Rows from block 6, named by matrix and row number. Rows with one number belong to one neuron. Each number is 128 + 24 x the weight over its row's rms, rounded and kept within 0 to 255. All counts start at 0. After the name is the row's rms in percent of the matrix's.
# fc1: MLP up (model.blocks.6.mlp.fc1.weight, 1536x384), inputs 0-63
# fc2: MLP down (model.blocks.6.mlp.fc2.weight, 384x1536, transposed), outputs 0-63
fc1.1459 108 [203 169 103 121 123 123 140 112  76 136 122 121 123 136  93 134  91 144 127 103 106 111 137 133 141 125 113 121 146 117 117 205 156 139 116 125 116  93 131  83 107 127 109 105  92 113 135 157 118  95 125  88 121 131  84 248  93 102 118 123 132 125 114 130]
fc2.1459 123 [136 134 110 117 112 109 141 159 130 127 130  63 161 102 114 149 139 151 129 162 148 130 143 144 116 153 149 109 139 126 176 109 167  65 127 138 116 148 126 142 129 122 154 153 138 137  86 125 171 131 157 204 141 130 129 142 107  71 149 182 102 136 125 137]
fc1.1460 089 [ 84 115  91 162 155 124  96 142 125 102 118 149 154 121 121  73 149 122 126 147 149 124 166 127  93 164 129 121 108 124  78 104  78 134 129 122 149 117  68 117 106 132 134 137 123  91 118 130  86 127 106 136 140 139  99 151 137 151 132 136 125 108 127 114]
fc2.1460 075 [135 125 150 123 123 128 118 132 118 155 119 161  92 117 130  50 148 131 139 133 127 131 131 110 133 106 133 135 150 147 161 124  96 112 131 123 114 140 118 124 120 124 151 145 101 138 112 137 154 129 117 197 110 119 166 133 120 112 121  92  64  83 108  37]
fc1.1461 099 [ 86  79 154 158 149 159 110  97 158 162 144 144 133 131 126 123 115  85 111  77 152 161 105 153 157 115 138 105 102 127 135 153 149 135 113 135 179 100 107 148 133 130 139  99 162 120 137 151 153 150 145 120  89  99 140  78 117 140 142 133 101 176 130 103]
fc2.1461 113 [130 119 135 133 148 128 132  76 125  96 127 154 134 102 144 102 114 144 121 139 141 149 115 189 151 143 141 154  94 124 153 138 152 118 103 122 138 157 121 145  94 138 107 115  90 110  88 120  89 106 128 143 159 145 110 111 175 120 133 149 137 134  96 153]
fc1.1462 105 [153 131 182 112 115 131 148 100 107 108 119 140 145 141 122 133 122 113 119 127  96 109 115 145 125 126 141 113 151 115 115 131 122 152 110 104 113 116 150 187 147  85 111 189 118 101 107 107 118 101 163 122 129 115 173 150 137 143 114 118 136 143  93  96]
fc2.1462 113 [123 129 115 139 114 160 121 111 141 194 122 163 139 117 127 124 164 129 125  77 135 117 115 179 132 135 136 112  98 120 108  91 130 125 152 128 108 155 127  76  93 124  95 122 107 141 131 123 121 103  93 145 153 197 185 118 181 179 122 103 152 112 157  59]
fc1.1463 095 [126 180 103 121 115 131 146 192 147 170 102 190 134 137 168 142  97 160 147 147 126 123 124 135 110 141 119 113 153 128 141 100 103 141 126 137 117  92 139 139  96 104  85 177 103 118 125 175 101 145 117 120  99 107 135 142 108 116 151 120 159 177  94 157]
fc2.1463 090 [127 140  94 108 143 136 131 104 123 108 130  93 125 153 104 145  74 112 124  98 140 111 131 179 119  77 127 118 133 127  93 125 134 126 123 130 129 120 141 150 164 147 127 189 189 130 171 107 115 132 128 122 131 109 195 112 121 101 114  72 150 100  75 121]
fc1.1464 108 [ 93 104 110 144 164 140 112 185 136 156 147 123 152 135 142 117 114  90 134 177 120  89 107 131 118 189 119 130 124 102 137 131 120 137 116 131 131 129 139 148 121 128  97 164 117 142 125 116 113  96 118 138  99 130 133 145 119 127 154 134 134 152 153 134]
fc2.1464 105 [141 100 103 114  87 103 119 134 108 153 115 178 115  88 127 129 155 125 168 111 123 174 125 102 106 124 103 168 155 150 127 131 101 116 183 113 152 118 114  81 146 154 147 229 123 149 177 131 169 126 156 116 136 124 163 134 100 165 139 118 132  99  94  77]
fc1.1465 082 [127  59 113 128 209 103 109 188 136 105 105 187 149 126 104 148 162 128 155 142 118 124 125 127 119 135 140 122 134 138 108 148 129 158 124 128 218 111  65 118 116 104 126 112 144  97 134 118 172 116 119  91  98 131 154 124 148 111 119 144 163 153 148 122]
fc2.1465 076 [141 141 107 140 106 113 123  24 114 137 139  76 143 146 130 112 118 111 110 108 120 132 163 180 109 152 145 112 147 137 133 171 141 133 115 112 123 127 100 111 144 103 129 179 111 129 117 134 153 111 127 164 131 101 148 114 110  72 163 118 119 126 137  27]
fc1.1466 088 [ 91  57 131 157 192 138 129 159 116 111 141 136 181 132  95 149 149 136 139 128 138 101 109 128 118 152 140 124 127 114 129 141 146 149 152 121 172 137  45 102 113 124 114 117 165  90 113 125 102 101 140 119 119 175 127 132 134  97  94 147 144 151  88 112]
fc2.1466 075 [163 148 112 134 124 130 140 104 108  97 146 100 155 149 136  55 150 116 133 138 148 153 104 139 127  93 132 144 118 125 108 115 108 116 137 126 147 158 108  97 132 119 162 109 135 122 136 119 142 133 122 150 103 186 154 126 187 111 163  89 106 101 119  37]
fc1.1467 113 [115 127 138 129 137 123 163 117 192 111 113 150 121 135 133 108 133 141 104 102  90  72 133 126 150 136 148 105 137 137 121  88 119  92 161 118 185  68 182 128 182 138 126 143 136 102 115 127  98 118 122 138  87 113 163 133 130 110 134 121 127 153 136 124]
fc2.1467 098 [125 125 160 116 105 132 129 149 124 114 137 129 106  85 122 119  99 115 111 144 128 149 131 122 124  74 142 111  99 131 165 131 147 140 102 127 147 157 103 145 159 136 139 211 151 167 146 125 173 130 152 160 169 135 170 131  99 112 131 132 105 134  96  87]
fc1.1468 116 [ 89 108 117 168 129 144 156 107 130  89 146 127 117 139 165  90 139 129 145  70 111 131 124 144 131  77 117  90 160 129 137 120 148 115 135 146 129  96 108 163 149 143 157 155 113 127 106 124 182 164 160  96 149 121 130 146 104 132 150 125  95 122 120 152]
fc2.1468 121 [149 144 118 104  86 150 152 116 125 114 135 102 140 126 128 180 164 108 116 152 127 122 149  73 160 150 129 140 108 136  57 124 160 133 160 124 101 123 130  49 166 134 155 121 134 143 127 120 170 136  82 105 116 250 102 114 146 107 158 109 152 142 121  83]
fc1.1469 075 [134 125 150 108 138 128 128 140 144 127 123 106 137 189 123 107 137 132 115  65 113 164 153 113 119 137 119 110 126 140 152 118 109 236 118 133 122 128 123 128 147 135 136 162  89 138 125 144 100 131  97 107 107 119  94 154 136 137 119 138 125 131 130 116]
fc2.1469 096 [107 122 119 122 124 135 121 174 133 139 122 155 104 170 147 125  98 124 145 144 157 175 107 122 125 118 129 111 113 126 149 100  91 129 101 125 138 141 122  90 118 120 168  93 101  67  85 135 125 138  94 151 113  79 149 121 116 147 124 105 186 145 165 118]
fc1.1470 081 [114 155 127 126 148 116 119 145 152 127 120 121 162 162 129  93 132 143 112  68 126 164 150 107 107 138 117 120 138 141 162 106  87 213 125 112 127 112 150 119 153 127 118 140  75 128 118 104 114 114 128 158  90 109 104 171 162 124  87 166 140 125 118 104]
fc2.1470 096 [128 112 124 158 116 122 112 202 118 115 128 111 108 147 131 133  96 130 110 140 157 155 130 122 111 139 122 141 136 131 120 145 124 148 108 130 133 112 127 100 119 103 149  87 120  79 107 134  94 140 105 136 134  99 127 142 140 128 144 109 155 130 159 160]
fc1.1471 080 [ 68 127 108 132 190 144 123 176 102  81 124 126 168 138 123 111 120 145 132 112 124 154 139 142 109 144 130 150 117 125 124 139 101 157 114 119 138 129  36 119  91 129 152 124  95 101 139 156  65 105 142 143 133 133 117 136 139 156 112 126 181 115 133 147]
fc2.1471 066 [147 134 125 123 140 113 143 118 112  91 120 104 117 125 140  78 172 139 100 115 143 155 133 154 125  98 150 142 127 122 111 121  93 105 123 128 106 150 125  53 120 125 139 162  96 139 136 150 135 135 133 139 109 118 147 145 206 124 136 113 150  94 132  24]
fc1.1472 097 [ 76  64 129 101 186 140 125 120 118 116 127 104 175 114  94 150 143 158 131 112 151 128 106 130 110 148 167 148 109 103 110 133 138 160 136 104 142 158  30 146 113 142 144 133  98 106 136 121 106 152 116 120 144  97  78 136 131 116 156 123 163 120 111 129]
fc2.1472 085 [ 66 164 135 121 140 139 141 126 125 124 136 104  90 110 123  88 112 126 155 142 127 143 141 146 106 136 108 115 138 120 136 130 138 154  96 140 133 113 132 100 107 110 141  74 139 151 129 142 128 123 117 158 107  59 120 117 136 124 144 136 133 101 119  88]
fc1.1473 087 [154 121 147 121 203  76 125 176 167 135 135 109 116 137 149 132 110 125 134 116 102 108 106 114 107 108 118 104 169 153 100 117  90 101 124 100 131 101  99 128 116 118 127 166 154 134 134 138 103 107 140 109 103 129 174 155 133 121  85 142 136 129 140 118]
fc2.1473 080 [128 118 139 156 114 106 136 132 124 172 137 112 122 116 143 100 102 126 149 135 141  91 142  68  86 164 122 152 121 133 120 131  93 109 117 144 132 128 121 125 170 131  85 224 159 153 153 114 163 115 143 128 128 153 135 124 107 184 109 149 171 106 136 171]
fc1.1474 070 [132 147 155 117 129 144 174 140 159 117 130 114 116 178 110 111 144 134 103  50 111 166 156 122 122 137 141 123 127 142 149 123 118 230 119 138 113 120 103 126 149 118 118 175 124 131 132 136  96 126 113  95  90 134  96 141 129 107  90 141 142 129 130  93]
fc2.1474 087 [114 126 110 120 119 122 101 180 126 141 133 141 111 160 137 100 102 126 120 145 156 182 115 144 118 126 122 107 112 116 144 101 102 108 100 132 128 130 128  76 118 114 175  86  99  72 106 136 114 130  97 149 119  81 163 140 118 126 134 120 189 129 165  97]
fc1.1475 091 [111 101 117 111 181  86 120 205 142 105 136 156 119 158 120 112 154 142 160 139 126 118 137 169 128 113 143 122 149 120 140 144 139 143 133 120 208  95 105 119 133 129 139 152 131 100 120  91 160 117 154 112 115 120 129  87 127 118 148 149 158 142 140  88]
fc2.1475 084 [145 138 107 132 113 122 124  14 130 134 139  85 121 173 114 138  97 129 122 102 136 102 145 161 110 166 132 104 132 128 164 148 143 132 113 125 135 115 111 140 149 130 112 191 147 141 102 130 136 117 108 142 113 122 116 122 113  86 155 117 114 130 133  74]
fc1.1476 100 [ 83  69 113 123 142 136  83 153 161 166 138 142 166 163 134 158 140 127  99  53 154 111 119 137 109 144 156 145 117 113 129 129 123 115 157 147 137  91 106 117 120 126 152 185 127 162 139 139  86 109 121 127 147 132 180 167  99 146 153 176 106 150 112 124]
fc2.1476 093 [ 96 121 147 172 154 130 148 174 131 116 152 126  66 100 118 165 151 119 142 114 139 158 136 167 116 108 127 168 123 117  82 106  90 124 127 118 119 131 107 109  80 148 128 204 118  86 167 144 147 132 131 136 104  70  77 150  92  98  93 150 146 127 106  58]
fc1.1477 105 [179 147 157 109 153  93 145 145 127 159 142 102 120  80  75 140 102 151 149  81 118 135 110 152 156 148 141  75 102 145 141 133 122 139 135 116  91  92 184 143 115 142 129 127 117 127 113 109 129  63 133 107 106 136 115 176 150 142 130 141 137 120 152 159]
fc2.1477 110 [152 127 126 146 162 120 128 145 119 107 125  74 141 119 129 122 118 105 128 129 120 137 116 160 107 158 146 145 171 136 179 111 124 128 144 131 120 116 125 168 112 122 116  86 115 145 129 130 123 128 150 120 102 149  88 120 103 105 111  51 102 116 129 190]
fc1.1478 095 [ 97  94 129 109 167 144  88 143 141 131 145 114 157 109 107 157 125 157 119 109 142 158 136 125  75 111 129 107 102 127 127 130 122 160 126 139  90 128 103 147  94 103 165 146 127  98 122 120  98 143 121 145 131 160  93 181  94 119 167 141 135 115 116  82]
fc2.1478 103 [118 128 118 121 137 100 126 165 121 118 123 127 129 131 120 104 141 125 135 124 141 136 154  92 118 125 133 107 128 128 125 112 132 151 106 142 131 109 126 162 114 124 151  74 130 133 147 112 114 106 146  81 109   0 103 127 141 183 120 154 182 130 114 145]
fc1.1479 112 [108 134 132 134 121 161 145  89 121 133 110 142 133 134 121 145 127 158 130 190 119 141 128 134 147 115 116 118 153 127 111 162 138 103 131 145 148 154 154 135 121 127 136 145 136 109 105 122 135 127 136 114 134 138 128 106 142 126 146 134 100 136 162 105]
fc2.1479 099 [118 122  37 125 180 122 116  84 122 154 118 116 137 109 128 225 185 142 132 104 119 119 125  90 131 142 102 144 135 140 132 153 113 196 152 130 118 137 117 142 120 147 129 109 143 180 135 149 120 123 196  78 141 125 109 124 139 103 130 182 110 126 133  89]
fc1.1480 100 [130 158 104 130 141 153 121 188 145 143 102 169 138 150 147 160  77 153 170 130 123 107 140 115 120 154 132 132 162 124 142 140 119 165 119 141 178 101 109 135 114 105  92 173 102 112 133 159 114 101 137 141  66 126 133  95 123 125 176 125 147 171  94 132]
fc2.1480 091 [149 143  99  96 134 119 127  63 133 124 116  91 154 158 100 137  81 132 129  84 168  91 134 171 123  98 125 104 130 126 109 130 146 169 119 142 120 126 125 141 159 129  96 165 152 125 174 120 115 128 143 115 105  98 134 119 120  91 112  85 132 115  83  65]
fc1.1481 106 [114 136 125  74 128 129 131 149  86  84 105 121 148  97 134 136 112 137 113 100  91 126 120 117 122  93 109 132 143  83 106 197 179 183 140 113 122 123 104  99 144 103 116 139 124 130 127 115 105 106  73 150 123 126 109 180 126 119 140 110 158 160  97 113]
fc2.1481 113 [110 115 126 132 172 158 145 181 144  90 149  90 101 128 130 144 132 119 118 142 105 128 129 156 116 136 146 105 202 115 163 158 135  85 128 117 119 134 147 116  62 117 140 106 151 128 122 147 101 138 123 172 111 152 168  96 126 103  83 106 175 114 124  98]
fc1.1482 115 [116 141 146 153 135  80 125 129 141 135 125 137 132 121  96 143 117 146 171 150 154 148 139 133 105 156 124 135 144 162 145 109  82 144 151 170 130 131 121 136 119 154 137 138 115 134 141 114 140 125 145 151 140  97 157  33 117 109 109 154 100 106 126  74]
fc2.1482 117 [139 133  98 133 148 157 136 104 137 173 138 154 104  95 156 120  88 146 123 129 121 110 120 175 114 129 125 180 123 135  74 142 145 165 116 120 112 138 119 136 129 111 116  90 120 121  78 138  87 120 155 105 103 181 148 142 105  95 151 130 106  92 174 154]
fc1.1483 109 [110  81 119 113 134 138 100 187  93  92 117 156 153 134 136 137 135 122 138  96 116 146 138 130 112 129 120 106 130 156 166 122 168 112 131 141 170  93 134  92 123 164 148 144 118 116 118 123 116 152 119 111 135 121  79 164 115 137 145 129 120 114  93 152]
fc2.1483 112 [147 137 151 120 123 119 138 106 122 139 133 107 133 137 125 141 125 125 109 153 119 138 141  46 154 171 118 131 139 135  46 150 140 134 152 132 126 102 135 132 139 119 185 150  72 148 141 132 191 153  59 122 110 206  66 122 164 134 189 141 162 127  79  34]
fc1.1484 097 [133 127  97 145 126 173 143 102 109 153 114 141 121 137 118  87 136 102 110 150 106 134 123 121 137  89 130  87  93 119 118 153  53 143 149 125 110 177 132 182 121 110 131  96 153 120 125 138 141 112 139 141  78 103 115 135 137 143 117 140 147 169 173 168]
fc2.1484 117 [124 139  83 127 159 115 130 115 139 139 119 130 130  97 109 150  94 113 117 110 114  49 129 173 140 131 109 105 125 137  91 156  88 165 144 123 129 138 118 139 121 162 112 127  90 122 144 143 139 173 159  86 106 110  97 141 114 103 173 114 109 106 145  84]
fc1.1485 091 [104 154  67 121 135 133 129 167 141 153 164 169 156 169 128 129 106 177 134 153 100 133  80 133  97 173 145 104 148 109 134 119  88 154 145 161 117 124  90 156  70 115  98 134 131 123 103 196  93 102 115 123 121 130 164 133  97 157 119 133 140 139 109 137]
fc2.1485 081 [114 149  99 116 125 145 142 118 133  82 123 122 115 132 130 126  85 128 149 153 113 164 114 133 131 104 119  95 133 125 128 115 143 119 138 124 169 126 153 190 159 137 124 146 147 161 167 109 100 145 105 124 132 150 172  89 141 127 145 118 131 118  79 160]
fc1.1486 104 [131 121 115 179 164 132 127 117 150 124 129  82 149 141 127 110 106 112 129 131 158 144 172 135 115 174 113 143 124 125 139 146  86 164 155 116 131  96  88 125 100 115 152 118 121  85 119  65 118 123 152 105 117 155 116 168 159 142 151 128 145 110 133  95]
fc2.1486 105 [121 115 120 141 139 132 124 121 113 155 137 147 142 139 126  77 146 118 118 143 117 129 159  93 146  91 142 144 114 130 117 126 155 125 120 145 125 148 121 146 103 119 110 117 113 135 132 125 123 114 137 106 123  71 152 142 156 102  89 104 128  92 186 169]
fc1.1487 077 [138 132 178 109 124 129 156 129 158 100 120 104 135 167 119 110 135 132 131  56 134 153 126 129 115 126 129 138 113 139 159 121  95 218 122 111 136 119 137 127 146 115 139 172 120 146 123 148  92 151 126 100 109 121 119 155 122 106  94 150 109 119 138 100]
fc2.1487 092 [124 113 104 131 126 121 105 179 139 131 129 120  96 185 153 116  96 132 118 162 164 212 123 132 119 129 118 119  91 134 135 139 138 143 111 122 134 106 138  96 110 109 162  69 105  59  89 121  89 106  94 146 128  83 139 129 141 132 133 128 167 147 191 102]
fc1.1488 099 [101  99 102 115 114 113  89 135 119 137 133  86 148  97 140 145 122 144 127 140 156 160 133 110  82 152 122 135 131 128 159 141 146 158 120 121 118 111 100 162 103 108 119 131 138  95 114  83 107 135 132 145 146 151  89 161 146 132 164 135 139 132  89  85]
fc2.1488 106 [113 105 100 115 127 101 130 153 133 153 114 150 135 165 131  86 136 134 120 149 124 138 144  75 125  99 126 143 141 130 101 115 143 144 119 135 139 114 139 179  91 117 131  66 119 135 154 129 122 123 156  98 120   0 121 135 124 144  80 144 141 123 127 139]
fc1.1489 108 [107 179 136 158 130 104 140 185 148 165 139 126  93 145 147 116 173 120 152 133 139 137  95 133 100 119 140 148 133 130  82 117 123 158 133 168 149 107 154 141 116 150 114 110 122 148  79  99 166 114 136 130 118 118 137 122  85 123 107 151 104 128 114 140]
fc2.1489 113 [143 133 127 123 124 123 137 173 102  96 126  75 103 112 146 158  80 118 135 123 135  92  98 108 139 179 132 201 162 112 114 109 148 139 138 121 150 136 115 165  82 113 119 110 111 141 123 124 164 166 154 117 143 158  81 112  97 148 110 125 137 123 114 249]
fc1.1490 112 [136 110 135 151 117 108 107 139  87 112 126 154 164 153 124 139 126 127 176 133 109 129 103 103 130 128 133 166 131 140 152 143  83 129 109 111 167 138 164  77  98 147 132 157 134 151 114 123 136 101 132 123 125 101  97 163 130 112 129 117 137 111 143 141]
fc2.1490 112 [136 155  96 124 142  94 115 139 156 155 112 188 110 125 115 173 156 151 140 144 147 186 104  74  93 165 121 142 123 146  84 171 118 196 133 138 113 122 123 140 123 125 134 114 175 174 122 122 152 126 176  96 169 156 175 139 156 130 152 156 131 114 152 101]
fc1.1491 101 [159 161 113 133 165 155 127 170 148 113 166 125 131 196 135 130 156 100  97 134 143 119 135 113 104 161 121 106 112 122  97 127  95 183 150 148 174 145  89 133 113 120 113 145 124  99 103 130  94 117 117 109 117 132 127 144 149 131 140 127 132 133 124 105]
fc2.1491 105 [119 130 112 115 140 143 109 111 140 137 110 178  95 120 114 116 135 138 141 138 118 154 125  68  96 120 111 178 155 141 148 143 112 154 148 141 115 141 123 113 121 121 111 151 116 127 126 123 117 119 117 150 120 158 163 133 154 140 123 111  70 115 125 109]
fc1.1492 114 [136 132 102 107 150 169 119 143 117 146 162  73  95 153 129 156 132 134 103 107 145 178 143 126 105 134 118 104 141 137  81 150 128 163 134 137 188 141  91 126 132 155 124 149  95 137 119 103 125 164 122 159 134 138 116 157 138 172 109 130 157 128 143  75]
fc2.1492 145 [100 115  88 137 135 139 127  77 128 143 137 157  76  96 131 137 106 157 120 125 135 131 185  59 113 105 120 138 155 151 132 147 130 118 129 128 105 141  88 131 113 146  96 134 116 135 135 109 166 120 122  78 113 119  99 133 160 127 134  57 142 161 138 109]
fc1.1493 102 [125 167 112 128 107 156 145 175 163 161  96 196 132 125 158 171  93 108 165 139 126 112 144 125 119 153 119 139 177 126 133 124 114 168 147 126 167  99 133 126 119 105  93 176 104 131 122 169 112 103 122 119  74 121 151 114 118 111 183 119 155 164  88 130]
fc2.1493 093 [137 136  93 105 149 126 120  98 137 123 138  95 147 150 104 145  69 121 132  95 165  95 121 162 119  97 121 119 139 126 102 129 132 159 122 144 126 129 117 147 155 141  99 167 148 123 176 117 117 142 139 101 110 105 147 124 116  92  99  71 139 109  63  74]
fc1.1494 104 [ 99 134 139 181 146 142 137  80 161 179 117 142 133 139 101 124 116 142 114 150 125 150 144 137 152 117 130 111 125 119 104 102 114 157 153 150 132 123 116 147 125 133 172 122 133 127 123 109 174 137 109 131 104 104 149 105 118 126 114 157 111 148 122  84]
fc2.1494 114 [123 124 122 145 121 137 119  94 114 170 129 162 129 106 143 184  82 152 118 153  86 133 118 153 149 123 121 150 116 120 126 102 139 102 134 122 129 117 128 109 132 129 145 124 143 121 110 114 126 116 125 164 154 179 123 122 156 119  82 152 125 143 173 178]
fc1.1495 106 [142 138 113  94 127 149 164 184 154  90 133 147 109 141 110 113 137 139  95 109 159  60 147 139 164  85 140 119  91 153 135 141 153 130 140 153 158 115 111 110 142 120 154 147 120 128 153 139 105 114 105  98 146 120 135 117 122 140 152 117 107 146 121 127]
fc2.1495 138 [135 148 120 117 140  87 105 179 113 148 126 144 137 149 128 126 154 135 149 151 110 126 136  95 130 154 118 139 100 109 123 115 153 186 116 138 134 120 112 102 170 149 118 166 101 134 115 128 148 134 118 121 137 102  66 132  67 193 145  93 125 108 177  97]
fc1.1496 097 [138 123 133 125 129 160 132 105 138  90 133 159 143 193 113  97 120 136 141  91 104 133 138 133 147  84 155 114 149 146  99 105  55 140 124  92 154 119 121 175 119 112 128 152  83  99 152 111 121  96 146 107 120 125 119 110 121 144  77 133 176 153 135 189]
fc2.1496 101 [125 141 120 123 122 148 136 104 143 131 138 101 119 156 115 139 112 124 130  96 118  51 126 158 156 147 129 146  92 152 114 103 149 186 123 129 119 107 127 134  94 137 144 167  59 142 142 116 175 118 109 107 166  43 127 119 147 122 161 140 130 102 120  50]
fc1.1497 103 [149 152 139 146 106 149 153 109 103 109 113 132 119 162 136 122 115 181 122 132 110 153 134 132 145 131 126 121 139 143 144  98 130 135 140  99 150 109 147 197 139 111 140 209  94 104 150 119 105 119 130  76 114 118 206  98 119 145 108 143 161 135 108 145]
fc2.1497 109 [137 112 131 129 130 133 126 114 146 132 125 108 170 153 111 172 144 151 108  86 135 108 138 162 141 168 123 128 159 118 133  58 125 122 138  95 121 127 149 128 103 126 145 163 128 127 115 145 153 126 105 136 142 122  99 112 187 143 165 133 124  84 140   0]
fc1.1498 092 [127 117  90 105 112 125 144 161 153 126 105 160 122 158 161 133 119 149 144 151 120 122 137 148  92 114 115 106 157  87 105 140  86 155 132 132  80 134 158 146  93  96  99 106 111 119  95 204 102 124 128  96 120 117 147 116 161 154 127 119 120 161 119 138]
fc2.1498 079 [119 125 141  92 121 130 149  83 124 150 119 106 121 172 104  95  61 127 152 143 122 158 115 147  99 121 129  50  97 133 139 113 152 125 103 119 138 115 126 127 160 131 136 207 151 149 139 113  85 120 146 131 118 132 143 131  85  95 113 108 132 131 106 108]
fc1.1499 103 [106 117 103 143 158 185 122 146 129 157 164 132 166 178 124 127 127 125 123  92 138 130 123 125 111 171 135 143 143 139 120 118 125 109 152 112 141 106  90 141 110 130 147 151 152 150 130 120  89 100 141 124 157 179 170 142 112 162 121 154 148 122 105 117]
fc2.1499 096 [ 86 135 104 193 171 142 166 139 130 141 138 155  89 112  84 135 170 128 129 101 149 163 142 105 107 123 149 203 137 131 134 118 101 143 152 132 101 132 118 142  97 123 141 175 106 126 164 158 176 135 137 112 121  74 147 139 159 128  73 163 126 158 103  83]
fc1.1500 121 [198 154 128  90 106 152 146 169 132 124 114 136 115 184 102 112 120 128 144 201  98 143 133 135 122 146 131 134 104 121  77 108 192 119 136 133 121  87 119 118 111 127 106 128 128 130 140 154  96 117 137 103  69 119 112 156 132 138 109 158 134 110 118 109]
fc2.1500 099 [121 112 134 121 118  97 121 116 126 145 134 105 165 103 137 187 163 125 123 106 140  94 145 128 159 160 160  95 116 104 195 145 116  82 128 134 109 140 122 111 132 125 145 143 130 119 111 146 195 154 136 143  99 141 172 129 123 102 161 198 130 143 103 120]
fc1.1501 121 [154 110 100 122 112 134 163 168  97 133  94 119 143 185 114  80 130 117 119 128 126 106 136 146 133 146 140  96 118 127 109 173 146 120 108 116 126 110 158 132  99  96 117 135 131 162 131 138 113 142 151  97 115 115 137 163 129 104  86 118 130 110 150 168]
fc2.1501 138 [135 134 107 118  91 169 121 104 139  82 146 143 206 125 124 116 154 127 136 124 118 145 164 207 140 132 134 135 115 122 173  95 131  82 107 127 133 146 112 159 134 143 116 194 156 102 145 120 205 134 136 151 128 120  89 138 126  96 123 134 152 137 139 113]
fc1.1502 087 [139 126 134 137 201 105 132 168 140 113 117  89 124 118 153 145 107 113 149 149 115 117 112 109  77 138 121 115 139 135  78 115  95 122 116 126 121 119  95 145 109  93 124 145 168 124 155 136 111 140 119 103  98 105 145 159 135 153  98 125 134 114 133 147]
fc2.1502 078 [130 139 133 138 108 143 127 100 117 144 122  85 122 115 140  77 107 152 161 119 130 124 140  87  70 162 131 176 128 138 115 132 120 126 138 146 127 117 117 150 184 122 102 220 151 197 123 103 163 125 143 154 133 156 116 129  81 173 105 107 157 131 138 146]
fc1.1503 102 [100 162 113 139 110 150 152 189 133 164 104 197 128 148 151 164 100 133 172 140 121  99 134 126 116 167 124 140 168 131 150 135 128 161 126 140 158 100 130 136 104 104  93 177 123 111 125 167 110  93 123 160  85 120 149  88 147 120 176 117 151 201 102 133]
fc2.1503 094 [147 141  91 109 148 137 127  79 140 123 131  93 155 160 103 142  77 124 135  94 175 103 137 159 124  87 127 127 142 136 116 142 138 162 121 142 125 125 128 135 153 139  97 168 138 112 171 108 122 138 140 107 111 111 142 117 136  78 110  81 140 113  62  63]
fc1.1504 100 [151 130 144 148 159 120 128 165 116 133 148 146 145 148 159 120 141 144 156 108 131  94 110 119 100 119 140 103 139  80 128 153 140 104 137 121 108 125  71 134 121 103 144 151 147 161 130 125  97 110 143 159 110 135 153 179 134 133 101 154 105 109 122 108]
fc2.1504 097 [107 117 141 154 111 100 122 167 127 124 125 194 124  79 140 105 108 141 131 120 100 112 153 100 109 166 127 117 100 115 144 109  90  91 107 126 110 140 146 121 131 120 106 221 121 131 117 120 149 132 117 125 151 148 136 141 125 156 109 117 151 121 108 143]
fc1.1505 076 [135 132 159 121 127 131 150 144 156 120 129 110 142 187 125 116 138 124 115  52 109 158 151 121 121 124 141 131 124 156 150 104 101 234 101 133 114 120 125 128 150 129 134 168 113 142 125 146 101 144 117 107  99 111 105 149 131 121 105 146 121 119 129 102]
fc2.1505 090 [117 121 102 123 129 134 113 179 129 151 126 139 108 168 143 112 107 133 126 146 160 188 112 131 122 133 117 119 104 123 143 118 110 120  98 121 134 116 128  83 119  99 162 100  99  70  88 129 111 135  97 156 114  90 137 129 113 133 132 108 188 140 175  95]
fc1.1506 109 [139 157  81 136 119 127 126 122 162 159  96 134 134 130 119 101 162 171 135 128 101 159 132 118 128  96 127  75 117 105  94 115  56 151 111 136 154 181 144 121 117 125 111 125 115 149 120 119 126 174 110 145  92  73 142 107 107 103  93 117 126 134 115 159]
fc2.1506 127 [116 145  93 135 111 123 124 132 125 122 116  73 105 116 145 217  82 116 125 136 119  80 112 184 125 155 119 190 113 129  92 120  93 130 126 130 139 103 123 141 147 133 127  60  81 120 120 127 128 120 149 139 148 241 108 126 104 137 148 121 138 121 121 199]
fc1.1507 085 [135 136 124 119 195  85 140 173 162 105 128 122 103 136 150 133 131 122 131 118  92 136 123 110  98 133 129 101 142 126  89 115 115 124 108 109  92 107 109 155  98 120 118 143 150 133 144 146 134 108 126 109 119 123 157 139 129 143  89 128 118 120 129 123]
fc2.1507 080 [117 135 114 149 122 112 132 104 129 149 138  97 128 113 144  90 102 130 143 112 161  98 150  83  86 165 129 162 121 139 120 136 103 100 113 157 128 142 127 133 167 134  76 165 144 182 134 110 153 132 112 139 118 169 123 113 101 178 105 117 173 115 149 159]
fc1.1508 117 [160 120 128 118 126 130 117 134 114 124 112 160 105 115 128 157 120 152 152 143 131 100 147 139 118 130 165 128 124 111 102  99 106 123 122 143 175 121 120 138 103 116 124  77 132 105 119 108 139 130 113 147 118 145 132 115 137 130 113 108 151 151 115 169]
fc2.1508 110 [122 145  97 121 146 164 128  73 115 142 126  97 122 118 128 117  98 116 125 116 146  87 121 182  98 118 125  76 119 121  36 107 111 166 120 136 126 126 130 124 162 115  89 202 139 139 124 147 102 150 151 155 150 105 166 133  91 101 116  97 150 145  93 117]
fc1.1509 106 [105 111 104 127 127 142 133 128 133 151  92 100 145 149 128  88 142 165 134 108 123 173 145 110 100  71 115  82 100  97 140 132 101 140 139 118 135 159 147 126 145 134 117 156  69 115 118 122 184 145 116 127 115 101 109 164 138  89  98 146 132 131 130 137]
fc2.1509 129 [135 124  91 125 118 121 116 146 122 132 113  47 103  98 135 210  73 123 116 132 110 133 112 161 122 143 130 190 142 128  97 117 102 173 123 137 140 111 125 135 162 106 121  93  65 141 101 122 122 128 153 141 165 188  83 125 112 133 133 169 147 117 123 190]
fc1.1510 101 [ 88 145 126 166 142 143 138 143 157 171 128 167 130 105 143 139 115 127 125 121 122 113 109 142 105 196 107  98 133 120 148 115  92 125 129  88 115 132 144 127 154 131 104 180 159 136 117 139  69 138 139  98 141 121 171 171 145 139 133 116 150 144 139 157]
fc2.1510 097 [117 150 142 111 105 159 147  93 126 145 134 100  97 129 116  88  86 133 134 120 127 133 112 184 121 121 139 101 101 138 102 110 103 120 128 112 118 145 126 147 140 103 108 221 161 131 130 131 145 106 124 167 118 180 220 129 144 139 100 119 114 129  82  76]
fc1.1511 104 [136 138 114 129 120 150 119 118 100  87 115 149 131 138 125 140 125 142 158  88 125 163 114 119 133 120 152 142 133 154 116 157  78 108 117 127 177 110 119  63  91 120 118 166 108 111 105 114 154 115 125 141  87 105 121 204 121 105 142 118 191 139 138 152]
fc2.1511 106 [137 150 120 109 120 143 133 113 163 181 135 146 109 153 121 177 161 104 109 170 151 196 103  39 113 150 118 130 124 144  90 169 123 132 111 138 123 113 142  98 165 135 144 129 145 157 120 130  73 133 129 115 121 177 163 116 140 144 117 130 123  96 154 123]